Weights of a small sound classifier: trained on single English command words and digits, spoken by a formant synthesiser in many voices.
Rows from block 2 of a small sound classifier, named by matrix and row number. Rows with one number belong to one neuron. Each number is 500 + 40 x the weight over its row's rms, rounded and kept within 0 to 999. All counts start at 0. Numbers have three digits each. After the name is the row's rms in percent of the matrix's.
After each neuron's rows are labels from the 100 clips, of 14976, where the neuron reaches its largest size: "lies over" is the class under the peak. Only what is clearly more common there than usual is listed. The data: single English command words and digits, spoken by a formant synthesiser in many voices. In brackets: how many of the 100.
# gate: first MLP gate (model.blocks.2.ff1.gate.weight, 480x160), inputs 0-79
# fc1: first MLP up (model.blocks.2.ff1.fc1.weight, 480x160), inputs 0-79
# fc2: first MLP down (model.blocks.2.ff1.fc2.weight, 160x480, transposed), outputs 0-79

gate.49 096:503503560476507502499462518546481482564465510579567509508483516489552515423473466500604442495477452453483509569566472471482532540599529531493496431466513529502412533546517489518490429511509499560506560551464442467529500504535482549481475453
fc1.49 099:573493521473506461558506474506526544584524557486462429530520451552506508519483449503486485527502416487476521537461449512522559454519500500501545378490499446482433428530501482484475468465474478533484571560501496547560498526488487510523490462
fc2.49 096:444455548456485486504571528544452482460555473452512488485504518513482537489519515502555538553528555542540493543474553472443505540467449496508475517491523480567542570495572543487441518492487488410498456476537534486507447588507477453548495447
lies over: /aɪ/ (35)

gate.198 094:497537527501567487461537502512552496521462483496417465567552477494518505564494516506473559495424513478487560537548487514526544559510451541498539439524436507524456492574542514531525535466467515505523507471423560527511536414532510518544502581
fc1.198 104:483560503464496456547561476473531538478569494521495501601507509570515438550518434545556505451508412489537509498473491478532462401552531526576513518484528493479453491485478510522525480450567483516485491464546438468468525546599470565486485429
fc2.198 097:489470510516410496482534479496520513460533434437503534454541573560546507461495572479558466465517456503601497427468473507501485559546442432469513592537435508534498444422528537448475464540564459446521566511460449421521558445526554416468468499
lies over: /s/ (95)

gate.307 114:475494498465553488490520491517442486499527495475487556504479513459453446513559458530538462554489516485497550437563436491516461523498505535510432516565543519466525522477527519510450437471482552528499586522468585478532539514453472506469477453
fc1.307 104:459465517503505512520374546564493466471458417517501517460431454475448549559491520482516537477524445502468591491528512423500489536513490516520443533489480471596502517449460515469470414518559556485525543517546506542505539502482518443440499462
fc2.307 100:467554510430473527520531441484550513533480527487489509483512477491553486489475458591468522502471505479556445422461535552504464459503515513423525495503541503419506517503526496549548490509542496465552426462470482455508510432501525489535436550
lies over: /k/ (43)

gate.320 103:463459544478513462470477473506511458481537589495516535514529494605487473463503526515551484577458526466484542532480420537455531591480455553473541514493527565517495470478597504509511410522494522576482536545525490511533531568456528463487485432
fc1.320 102:574502473517486501494461452473491492490472434529498497490519500486458488619492495505524523521449495501500529489540463533557507514519475463458461492583447561470443562542466452483526526509462503499562500440511552534531519483463453481520493501
fc2.320 097:546500490446519523486453488441546503522558525489474512526458518516515517544406479573488552581475465460567511490536447504479497485512517524550517460446501491510524529523529525492457498484498492547504569406538591495545513442541498447427484492
lies over: /k/ (56)

gate.270 080:458503529548479495544634466494481504467486584548511481513490461574532487519479525446518481542533521536501497521509513496498515485487493557474518492495513532415575499517527543482438504498564556516533508444491412487423454477458524487497453469
fc1.270 076:544539488479479544515528503501466480553512502476508477522466484430555548549441456431428478544475522518454463491518480474489554516471515441469473507493509541542459536487432556482566445448566473474474472515469494519525492429525502458548431523
fc2.270 077:435506503467546507507494440481525474503573509518500548566440488524513497472490548487496515536456484519495465486495474459526556534408523494442469532500494418557497482560494430565529475471597496407374498505455489575536515562524573575506467476
lies over: /k/ (34)

gate.179 097:476484470544502538432514493559490485553537574537476532489475534587487456535470524516512500492469572490454526453478527526529474475520456558553480429497460490512554493515511515500432528456565534555441472476548542526451458536463510579514421531
fc1.179 092:515483484498453512491490512446501523559535470563458491501516566467570451477499458509467511467536559480547545449543524520487538502464471426454488509492567533560489568499512490586590438481520541515480504573458527564533552520513474436539506474
fc2.179 104:463525489473436539470414429530532486573539555559537537479492537506521525427522497587527547519532407542471608467557451591524506471467477476455482452532556533417458528467562517484501461497505495575473529524496413439516545530466508499478545479
lies over: /v/ (66)

gate.289 093:440549495469529546512504506516504496469480474525504511531503519543534515500490412501559468385501538472514572511517469489487509427592478460550519514518559475597529542512473520599481526477471487548457503542468504532422564449460497493512529445
fc1.289 089:488459478531546520536529475496454497524527436498554564506520472502484533524518475440416517549523494447506477503469453456492507523464492513364492540557513520499478519586506559533533480478492461520444512465464500546486447408436464522536450580
fc2.289 089:538547469476510535557436538542510529467505503441534499511481468461492528581515516473482535556523439546458459509518464574482450486460582475507471424443504514586486499501468527556487485478515484469597476448512574506495487524480462518501480506
lies over: /oʊ/ (84)

gate.121 076:507568464525530457558609440515506500471508534483500476536544509510594524525499499456516480440507583532535508452464519475486443506523472480477498490474420544552560525448475486442495482461502478506525527537535551464472519497492553492530425529
fc1.121 077:519446516504498530445456494504459482530461431445529487470519457482489515445492486484519475530474490457551524485510420492489563435475489507560485493506564471524427496543501511433539428498429494521495511445542520513496577482435505365550535517
fc2.121 073:507385472516497562494507446527506514566507457539520464526566508546535509459459474555549509543542482488497526498463551501517518564565559479530508609506480480469496549463484467481451496485489465466457513466568519453492566497482481464478499525
lies over: /p/ (37)

gate.471 100:487508478465545444549501453576474503491586513542525489505481473602523395465504470563515428375517518445514531495510522539515545502512518564540488488515500454450518496485496518524440523443516470506511516511526475507493524498454526494422516445
fc1.471 100:519498478498453504491469536504596503441549556525491419517530471487488558507497490519488449547490587462444479494522522510512547492501483442500509511458519528420514489531510465451546588474460495476551530521417466576461491532471548554589531512
fc2.471 096:470472480543504501479505526458479503466492469452504487486526544478536428480533496461420503480549473557510485430419503503536495544486495526475461534588504486466568448501494513521499492457548472475447549575478482471489538446583509507426494508
lies over: /ə/ (32)

gate.444 072:497372520484464491544511419475502535502481483541545498503517488520482426425486570453510483520487468467539557475515466518478547476432522466485402510510572465495555494450505539470513486427494489521510496522515558525571462523483509463483530461
fc1.444 069:485452503565452528421547478485466499615498495527561501501430531521500521426493513490524521463471449490511552499491430492521487458527477522541529566466469481538520476446528458498490587443533481544437479542516506421447484483507445447504517409
fc2.444 071:514515501487504495550557489458447494591436490520487555484469498435530491475493457542534485513469521454467428503505448487469421479495560502537538531535530540619462481543515467475490512495513436487504446524515540457487486504490534578478503448
lies over: /oʊ/ (32)

gate.409 092:521554517494499480495425439483548473486449521515510487476489576466502530404466521558544502479486504451546537493526435478477502532504433512531489453491473504516486509468542448510495412541490494544473552493445456480522529512502491488427556512
fc1.409 096:483459436526488563518440488519421490473485515454532481483465442481412559573537535490374448470500480538467457485521459483548560532497513506401499492531518541505517475578487475509525545520469515483472513579470511513484476435529429455484529567
fc2.409 094:530555557477512462543590437551503460480509538482512511530467491509482513480534493482570510558530599497518552513467443464570464464526470553517502529503429481530489489566513542470514410471535578484436399462485550553465435513510515459568449485
lies over: /aɪ/ (41)

gate.25 103:493494528518510466526582464481489484454490498490428486509603508465553477484497544500596461577542553453449482506484577584504498488490500593515498461500486514570488502536548542520479521447505439561486479486514568446434514528531428472532424495
fc1.25 104:516550457469539467577441406466554464467511480469539507534461475480480456415550526525496457480508526500588495484454434509480516500479456491546485483570494488466528415461500545508510449471527506498504468520472450530556557493470523546434468545
fc2.25 102:459490545533518546564575455530498574473523482517456487550497492585479506544560463456538518512459486522501468465539518495569480436513546543506470472414475482527487499489511553553474484506534494523468504435512405448513505564512496511486484496
lies over: /s/ (71); /θ/ (28)

gate.125 087:527584472482552545474439524480510499491525498492461497491508482423509502511505488499462525527513414480489440512476533451537504554537522498447509495541534515464480512567518584476487480454594467485497546510485427464484513544534459579475490532
fc1.125 086:508500459510457418484530537591485505412476522536473506488502490539496494455464501525449488512477437514475514542456488449539450566486511459484543569532522466501564496464519495475463503519540540496475493479486381446510556525554511556410538468
fc2.125 082:515524484422491540526420478430486552484451488467547480505478481443509527510526441516458523524559491448414431525447481506529409491494579492538447490483501514553484471544451503523486553484517519447493362486563513518533514487514492537433549529
lies over: /ʃ/ (32)

gate.470 091:430528525451520553480489480493495489519493529535497522491535536505587444442567507559516449469481440483519501479434499500440508547526433524490459460505516501475524447501531480595507501470535486601466483540482516466539521525539465515521488482
fc1.470 099:476456516471498559353442490477501519535459552561511525531412437546477449514543548518457506419500548546534507457532512514470538490529469444472462507482467421527509477523472448524539497502452503517491488520480484540531468473505470453514496531
fc2.470 099:498477478459473509528486485532435513635573508440464517513402536504521534473488434465540475481515460515479500533498479509523416479430499500524475566515471498581502508498491478481531474439512510473443394517563549414551473500503437516482477478
lies over: /p/ (85)

gate.126 099:498419554520418480481519494486529505489508506558464526542507532583549443517495448468474529502501484503546512540482558492513469492496496467485498385486474489460511514528521500536453581428495516575475414475457469497543460536502496514519404526
fc1.126 101:550489475502462485501452503533526517494549498484467485447426499456443474493437497431447436479493516529448523561476469481512472599528567519518494523524521494471573560541503453515509532507496519484555547496557473453501544555459462495473502447
fc2.126 097:491438484549446498513617519494541524579520550478495489536496444531420551468482614451441521555500507475492533437500478482505520571485551464487525514549457500494516487466560428442565473535550501498524477533516503503537484524472516483498504541
lies over: /oʊ/ (46)

gate.74 085:479581491545600492506483542522508522539519495528490597482478416514514424482473418476528515464532507465484534472513472461495513517496477472551482492473475475533513510523455535455469408475485493518519465499479516535488527588528544507461428515
fc1.74 082:508497503534469425500465460475574481435500551548507571504609507498469507466491574462504465565498478488496473414444466570468534530487493398514554495462537473450485474421525490518459575515451436550487515457486444532563535561526497532512527508
fc2.74 085:443445463452569532486499527520555480532476514523480479521501437542512555502558526480547448527499510589542573459510494477477562543528523500457484525592486449536512544478530496439543488505517506493478490534470440547550461451478487513497472504
lies over: /oʊ/ (36); /t/ (32)

gate.146 102:485538499553475499616648479555536496454596484520489460511510528518510536509447457536534502433485496529476526539493522484479446499506512490525511520488491525446497522429581449535463470525521459501503483472472447477482441439453475440443527487
fc1.146 105:448465526498525513417460557506470532580477489505513437516460460455453522629514484456473530455521487530418528513533507465523481483507465539482517503498454482474496518530451481459482557436412521497498545544510561495424531485507466543530488473
fc2.146 113:488408507533487502462542508531503503426422420430508484517502521504410546534536508487560526501527456464586529517531487456527508449569471516455525492515520518493510471497491537465542477549497522511495525541545516511431550441499547441467548501
lies over: /ə/ (90)

gate.374 116:534495462488491582483460527570550552518503529498493460533588432508487540542411551508473525531436515434414521487516452549491546573520510531469494449489494576474452554507515511427507474472508418542512473512538507538483511530399475560526475559
fc1.374 118:493482508510499473421463456527548493458507529511545535503539532537490516471462583467533456444415543485524468475497449523494556589443442481488452518503488498517518459470528515507497513465542467459454485544503494488447551521380495584509503515
fc2.374 113:444516449504485469509579495444569551490494569465439543500457415560546460492547491456528464583481548587454489505528479417561463498486476501507508566403498508557474450509542501513526509537469446476561496477560508514476509499503510476583497557
lies over: /l/ (95)

gate.357 096:544481552497531513480442480535487524452469513552490485495564578496507546503483536443550511376510461538532562475497493519457573533484461482553512466513428494500520440497465460496480522464503497527461471562482488487415469451445502515485450539
fc1.357 095:544462509543531468520489524524461527412459456468538531475462423490492522522454464550506499482507494520550509522536535523564522502569493442505547462501495464550497563478477510490475532520369464501558491507484544406561478509577529464517512478
fc2.357 099:496514545432508536538476482513510484551509616533506442495518454518524491494491520464429526518480503504476479525494424479449500512373490502502454489538483500588542575505481514458469471528539452498480496544552511590520489525401472551545465512
lies over: /aɪ/ (32); /t/ (32)

gate.341 110:495480431502540517486479406529465585520524497523458535523523549519543445492400507439576444540384486450423566546444480556519508499496452537482481498564506470531435520564491500436529428471541527580514477548473508526480492541528522502554442482
fc1.341 114:484493445428519469492474507499560494470446498393475572497514492472505525452469537550498599483480469525600447464492581538553547471467457477521540474483543542519527470458538569471519529531521538538502497543551461566552530470543537505513565504
fc2.341 124:454480634445533512548528492477500437505555542475436505506544475523537551480535480533509523496569481495574492533542488476504499436513546570535551506456546572472507464517459517528512507494536457479442500448500414517476458496467521500543507569
lies over: /oʊ/ (100)

gate.418 123:405461480535488519451543535512510540460528484487539563512531469510503568482447527452469496500481559518476512483546534512603547537410444494388428498487524494503475452516568545480545469434498499536533457462542457486447470539448453506518491500
fc1.418 131:484540492570466504579459448496508480598502529587512463502493470486484495542477517474529440537508536520474538441511494577474435411483445476503470451573481502487409521527505414487476519491467494555520455399466510509498481517488439490506437508
fc2.418 130:502485512508465476472479508435500457498484481563514562499464498444523477506518484529506531462484479549526478511574441473519489433552489469568537438501546534498559527538520480547448565450476564488514554574499520477505541491573554523476484465
lies over: /l/ (77)

gate.410 093:467449550557421497447552470466485512557530501483453476496506577540596426503492552545558446626479487533467504524512483485499485548509543452514508454509447579505506449477505474500468511474485425561441514501560518500451466501502515449457433560
fc1.410 089:503507511489575509518519462550456443411547515525568527506510427493474558487497438579460527536491521442503488406506507483509528466450540527443502541467599456546479544415498550460507497533454558464524549482529543580569512542549492552519468424
fc2.410 090:479524577431584494464536445457451509509483483502471474498571523506552465510481520411581430505507466560501507529533462458548550510499488495505497527472417486506468513551529513442523482476478483579433499616504520538491424510547515495476530503
lies over: /aɪ/ (61)

gate.449 117:474496485524477474551438424504539473506566597532473494526473464551493420488480498525538465527431451497502533524446430540532478520462558505519507563476501505532520485468567494466469501509580459481504502460502413517591462509523498524470448512
fc1.449 120:506461524489496565436514591505434538505423405500507427473503476438486477493506470534444511517551555497437512442543532482509533499576470488445535445553473493418507508532457493514462535477381471478513495518508544482415582506541492490537474474
fc2.449 119:501438454483509540464471504521507475565428458474487522507492524416534464560498496551497536546476466525524534525559479489577505545515479564548482427566501559431480478514453509486527509507481509588537555570519543527490543478527496515473552510
lies over: /ə/ (75)

gate.37 097:439492533476512554406514519484502482565516501465457487556508524533520461480521550472427535453489489527525489545450505459438500568537471519488488549450458514510549434503496490523456432463476485502403541578480592500499542491487476487475433503
fc1.37 093:535444562463453468448540487491584477524525490533484489508570501489495527481509573472498471544497501514444525521474528491466540542541522513473522463488440579405443443519541488494451528526544479527460487431550480511471518488416508530467548545
fc2.37 093:506368506535481486489473468525558474532518407486556468523510522517472439485523443532471557446513463450465539482573517428569510503480489475520515475511544560462449485445521531580524517469430528508466505484505485501478517514489469498486560503
lies over: /oʊ/ (34)

gate.382 116:445512531467583418459478543482515439521526584512464600515514448476564506440502561507535545518506519452462505482517515520447556577449460515518512563504469488542468454501536511459456423505507463521492474533554534523557511542451498475448518491
fc1.382 114:484535478452493439468486586527541473485538549522487529503477418563498444416479498516490510497495480442437534482430521481458552548526474508536518541432520443525504485443500618507470446513472451487478536503523473461544570532522541458442533458
fc2.382 116:403439545538514508504499571459538494529518466438494475526531475515500497473541540466408497481489502474465448455522498423475603523480519459497506596551525517544483468445461528513603502530490440485493489541505453561460531561542521553505534510
lies over: /k/ (45)

gate.132 096:498526538509511447463523440558468509462516533524479462476540530505509500430495501483499449516446542514471497495453543525501501547429515467469495517482563468596505570505564544518535377489580531524440531505562463519484559485496491441455469500
fc1.132 103:518523486492615468555487522445510505507496408501462482508560477515518540490530547472525466505538525502433552506529420452482506548484464508521547506557428509447456460546528449543520513518403479480535485512425536451546525486473592474507500583
fc2.132 094:519504481476526463479557503383453497462554463504468511569533492525536427486424517469545455478463519521504446509552480492551572461507463446524564478500435543456463485492434461512548531460480521509468500519476537470476498535512562596520525515
lies over: /ə/ (82)

gate.438 107:448513498399495475442580509564604473481501557446520564564539482526512571470465527510504512533431568524510470501528504519574511533463512556532436462520511515461526476490552559471517476422573465504503487452606499506452465473421428539506492537
fc1.438 111:424461470502508442541440456440422485555447512547447512436450543521481420521559461480567498468544438458551491502516537542426488445516481453426569553535575469532490531533470492567520457569433516506432509527471499507550486477571530401496517456
fc2.438 119:517556568466448487554467460511447466476449448563555516495463527504542485535513481524543550497517447519546520476529431499533462461545480478539471446533512525461544540487494465540473515484450566592456500496539508461510476469533523438454515407
lies over: /l/ (95)

gate.415 105:496424480550520402562507528636497449548574533539511571553478490506460542444479476553527516475467450461519567549536523537453439491577500514512518514450467535533522577442540455547506440467537518516550539447544474480520515487474530451435411437
fc1.415 111:506480490466554522421479574426459544547490516488521511470524479539539447604512572430488478465516530581452470497544464466445542560513479459436525499510465470459491470522494488447476531500448538500509521603439566491492524516495504500540523549
fc2.415 117:503465464452498464442521490523474485555465426444542523529496514571437550512491493524521504387490476415561497523459447476570461479465488534527467549551408442480507486503421508540546511487497550479467476529486618525443513466484515462469513387
lies over: /ə/ (91)

gate.69 107:533485508508578505530584559567463500493542453441481490543501419511538458499503396501530544442542536484508557517577572514557452469508445526547506451560480484482474473528518532534441462416392546506524475507506543476477506506558511473527496500
fc1.69 117:494445571498512532459574488492491474610474509482529527475519498505447473517512484477481538500486534500588489513438497455488531549459515468513508519498521528469447508497454477399510554489521467429497496486516614558481474502451504495573436466
fc2.69 120:488574545460583491426454463496466494537416504512469524497510487487496430507557529499546565553521466437487485459428510547450522526505497457520515553515474497510459524472484487516518477473448510530467537540499532538543570519506545513504475445
lies over: /ʃ/ (74); /tʃ/ (25)

gate.27 104:523438525558532487408584455487540518515519542467416493562487504570569501504457494565504619492475500491549490464497547494510478474520510453539551514481536498524488537467463482546490547469509424542420523461557526524441500483513521526496529505
fc1.27 106:460483515540481522528579454489447489448444492416498451483544528494439506534560542458522485553478533484525490469504451493513507494446496538402463504487555571472484462410485512374564522510507511496501496472521525555497424489489474519548485519
fc2.27 103:500422519511480502505573544428441477439481525503549450548473491567539508497477520456520537474459440491485499491548450493443423465480465488452534476486487559573469482489483543591513518501469514507472491459544510541406480560585485537567493504
lies over: /v/ (65); /ð/ (34)

gate.343 075:463404518508568555455533548530486525543509519496508477564462434496494475512476440467465471516480501535431457494575433510520466467522497570514453510489479546439508480569514489472500503398468509477529471539453535479457491533520484518444450448
fc1.343 076:628372487518463442566485478528523474461481502488500440463520523523493496523516466498524498493488489456460484516499463431568545483557499555549522491464424552466462505545481517532499519471431485431458524446471460478535448519472472601464518501
fc2.343 077:503533499535446545480471535462490540458501506398552498549509511439471514475500561451443508516495518457477502534490549433533558456479578481529501496489522512469528483500563512469516499475479536469496507567457551497584465514599543506504559462
lies over: /ɝ/ (54)

gate.191 107:517500540490583489482548484465551500548475547556458472585451497555508467543514473511488462517527510527444547521575513456489470509517470537534499423539458506469477479501503468570449464464486534545532525528472575527436484469466499451479464505
fc1.191 094:484506496482503498468445522484496534481465512453468518515511514538559423499563474488486521449575471449488469498581499525474495529442506557507530511526432524470519490524502477543508434461468489560477487632502534562511501526544560517483500462
fc2.191 103:467457503501435492544431501541505489476437470518523528452472574532489475487542478555529494498506492463519500524515526612500536429394507526432492473499597465472496512506500534573525542511455470568499439482501424527532455506504504448600521533
lies over: /k/ (100)

gate.365 097:520459485508551489531552529567445449492528517502517521493525524425454481507491462552561509542497456503438546566540515504499413475544518473472479432473484604386531504498495500433500469440474529511547528488450600483514557526514455518443483488
fc1.365 091:474566446511467541485541477510493504481520458450470486456483545539523504519497469472527423486459564542480488449451478458511481563545452477521471542557464425524516526549462476542589502572510494494558486513459494538446460473458540516509457505
fc2.365 097:522494534494479490492473508510437462497531520512550505501531467463488496477478475455472496398513465445509479559476491462486504480514486502533524504541436520493531491530489507533500524459493541445394519605442512526473450517554533559496539509
lies over: /ɝ/ (44)

gate.229 097:496503533457571565386474540480543488604488511507477545512500464452564444513488482518442499489513571545473555461530503492461530521560394470552471421499567544544491504566557506525484511413474486561457504504528527560402551497476510507545476529
fc1.229 093:451503485493541509485534560536439519562521538472488524515521507490508542571425452563564537460527453510480556489516525582470422425595439468498577436482504463515542514469495472524493501471425487567526464502524525524447473531565510478530476494
fc2.229 095:497504478504467477491426422487528503595517547581498550506443450537539481488480520491544436528437533434463495535466437565465427542480546488506490525541519532502478532517496469501532512554502494543497469551553562533560514491425499487521427485
lies over: /s/ (28)

gate.430 108:492497516495507509466508509572487518527540537533446514478546474547545476469436526506546534475455447486499535492469556587517461565454462525482480494495427470430506465514542505471497468471523516559561447485522495505431461486580457499542427576
fc1.430 104:531571545515501538530494489468556485535478504477502469549510471485539443475613430511425491541518501571531441497532534539506507458555516502473485494533480519549541568542460506538494526478509579521508471461479449523469477504612459528537510504
fc2.430 103:522393471427433508521430534559532466542495478518509537451577523534483520494466552462470549490568503448486491470447539548575535537432493493502517480474499508382447490491509486486556456498481525489569513545482512467496525490539477507486470533
lies over: /l/ (27)

gate.295 089:470383496532489558504468474547483496522562485507471451516475501467515487502510521552476465548481525552457513545479514491522487480521499560500488470452545592391478477520493571464478545476482503541480520513439527512444558525470449449490487527
fc1.295 092:500502492509526412491518530505478507549427465504554479486444438527412522547468540525567486469485514482536488495442471483525559520487586493511449498471497479564472498503488469468485420548522509492495503447450492528544441480431431463566520482
fc2.295 084:549469480525406575502547446420519534507505480483473521475469485526523504510513459459505454460487449485531479516525472488461556542534487469571596518580435458514522461547488511493512513530512543479460513512609524528485470452495507506480494459
lies over: /ə/ (57)

gate.439 091:495520512469468544501502532504555525454455500512477460467574465537541444519486556449534490558484624449445533427475529529518545535474487582508525407484449507422533410556542431476500484534494578494527484489531466494505459527439510515518465548
fc1.439 091:448446477525473564501481559491476506446517507537544493491482466437468558445515525484503569510520528525534563507536490480531502467484522517380504468461476479475448479521447419420485519512497505493523513523480499494428468518453434456538458525
fc2.439 087:466577445440529490467480499487523549530449500556492535482413445493594525466488504451457483572497548452578492419476477481455537522487499549459494516571482493581461500539452501481438439474544445527480545476476531517538479486459478557492438528
lies over: /p/ (34)

gate.406 092:455463510567485543477551468519489528503541552531506554518520540595577503462475479514525423365514493501507556447519547495474484489502473495526491536531477463539533504446546455534535443456553551490400494506571481484465475494491496451485454552
fc1.406 091:508581479479477464576479450490470433511452486480516415485510477455415495522500520515533511576471471431491421535437468534503515467493510525443559501497549489468484473511467535443483550548475469457528533445468467505493509536523507608531567468
fc2.406 096:454527568503516473450457503421460486500512540528507446575544446532490427521536486478416517503525532538441478487543461462505489519521497504451560516459418513432518467526532505568529515542485552444565541533515502539445418462476560522544520504
lies over: /oʊ/ (48)

gate.447 089:392501515478480452543459426497422496470512565491530474468513519492493500460494492592592455515470510507487547546458444538502445502537485527400533501511476555570452470451540567491505478499433508474490504546495415448545514577457460571440536502
fc1.447 077:453560535449438485657486516543470491465541461509547442495426499488425501506546504515571471517511486530506471523496452463510477543450501513415488493543441567468463455481515470501455477509494515453515470539484446495531488511517498470481539501
fc2.447 083:570586482569479440500524519528518491515513506497491456469497528495564469468473596500560471489508557521526496457419487502475519524507471486455482508505512556437540476414494548491497520565490461471539510459527462529503458467470511436485554557
lies over: /k/ (49); /t/ (36)

gate.267 106:500541485547601570480525448531534502502552524476477466544475469506494500547509445491516519482479539549463473488497513504528524560540551494496481472509554512542479576516512519516519494466539527545444577507515507616437563462543419518530461495
fc1.267 096:490576504490488461510466495511493483422505589474512520479475580583434521531535525492553521497535496532505557489508520495486495472459493521459477513528488506499507483442526429494489490571475487474572468507551528518505436573442542472566483496
fc2.267 097:482472507489541465414482509545553479529442569544490525521456486555487523601484487499513517481461525548521497461505477444499548438509419491456505522578496460553492483510494486503468548488488465483545527479481505571471443469498447516536476469
lies over: /l/ (88)

gate.41 099:435467478492494566454510494541535525489483446469505567517504485433453589477460562518469522560454498510477506455478464524548554562519479499432404425497486511535456490474497540468575441497567475579512467515577489526454496494475430582546473503
fc1.41 100:453443534487458562496556538501489517436491484471536483478523508488457529464441549472442520557444608518517435454463462445500555565451546528493425436489531507450495433490480603479531527454515511471504427480552463461472489526486447629532468538
fc2.41 103:458530490568505518466516537480490561476516538456443483441576479548502487500523508475461475501513572501464533474477573452527534539374506529444535554469505500571484466510500541475490456510464447418524476452479513543532500490487483492548476600
lies over: /l/ (82)

gate.167 092:474518514497491526384571527491480533547510537481481443488534489464547532566455500528479553521436484509486463461528541440493476543525473458451584527477512529506476551502584510512545476508495511487499543511553490502390434440545553425524526502
fc1.167 091:527452484522545504557499579511520558489549521476537551492524468560540495454484411478551444388532464522502550574439480498471448450429498512482479405488515425556512491510464532487480483476475534468510459480527452419535492555486536470493451487
fc2.167 090:557467435520417479504483449500518520537502459496514480484501560517499526489489449497475483464503484468480527530447563473590501555515529516484509443589514461515412454439441539472471457500489423567448455496510452451484542511494475496410502519
lies over: /s/ (69)

gate.287 125:380499505475593465508504513549464549466465515582473597569482461541527516462569475494574509468528460474445575492523563514489536469495430515434488527451515470503443489515482494516458401426491444570518546537493497505528542495543525443478476505
fc1.287 122:474543524507570496518408474493443512586461490486469512482418556440437493560513482540513541555465435508528509548502507484498479519510479548488452508547507484512501488542435518522438433476525465533492497503479570509434490451564488593464462469
fc2.287 114:506618468449464523526498489527513478499528508541556438496554432560532499480505555530508550520474532483456467486472498557474464493459491479490493474370429549413544546463563476579519542563512491449555521470488489521514479455466531471562495524
lies over: /k/ (68); /oʊ/ (28)

gate.351 112:490498457532507473561576398514542490572580572494455479525503462496545449573513501537503514550531457556445488521582462473560456475517461485511529477477530581431494546457533499525511469471576450518521527448513433565503515472421534481460531524
fc1.351 107:480470516498428535464505556527538467481439478476529511498494505496435585492536538513492574511483588540550537461459510526461471501452494477497441455560472436466482480459488474502551484591467520499512439488577499524468496520490481483517446507
fc2.351 112:510553544536511469537517380544471496492549525568481451576494493541524486494517470458577563470450519482485521514538484510498459453515521510505543471524515585399463535500457513517464481465472490574422499505513440566498479535504578502480532476
lies over: /ʃ/ (35)

gate.216 081:501495532589502492429490521536496505498474454529508552519600477475522476468477521509447498491485517434486522507497543531568546461536414507532532484463491503392409423501488461425494524443552405499490497464478491423543470464474527576487501558
fc1.216 084:492519519482558578507576495498487499507525504492487505545468495493501542466505478548452489492486529480510482563484528476507500483509519526427511553486523475582481501529447484518588521506552442498467498488497417475490441427530577595474420522
fc2.216 081:497530511469435517541543466467511453593476555502479465476513539551490492524442572605532460504494511577483500512498443524525485513504511511513538547497482452405484504526428484548523582483471499525451520467510484483450505457475475506515472463
lies over: /v/ (50)

gate.346 086:492495563486527504477490499500503518558595521562462479588442422497506460497521489435496527503480545512496463501521449453562546502505418511543514450492539521530478452495495534482494480370500542552480456504522486579480501539490486464515554488
fc1.346 086:438551508490520569554431412473519506526507530540457510510482489532517500571458508522541561517523503514503555443462440471455444473522436487529452469525524529486440518481520483469549468524568432509504477522468496550535566520500479451470511501
fc2.346 087:502510553469522480452377539454508444569450458544554517533513498427505458547506471520510454523468480477514506449433457497498461481452433541470461513480527422568478542543495486546496578512471503462521510497441526418514526489493480474459491419
lies over: /v/ (34); /f/ (26)

gate.7 133:484515561482509444446488512498516471519454505491500548544498500432498554494581442489474456550468474591412474571549526465509473502548547464506519456484560584444528567484581506557542492468480565506555498493482523493550529489452515475467501521
fc1.7 134:530512442480490550561497462467467543493536520537481485430474469538520412503397537521503532507551544467558520413452483559505537468463450484483502539490470416590449441525394511465447510558505435516475490527525459535482496496545500497553510472
fc2.7 134:454525469454536535481474464488462407476463479505485495482489574537493513501479554451540478507512505472589547450490496564503467578489439534440462534587490459528518438517463479476499450506549470566492483460484485479507554463520469484485443521
lies over: /ɝ/ (99)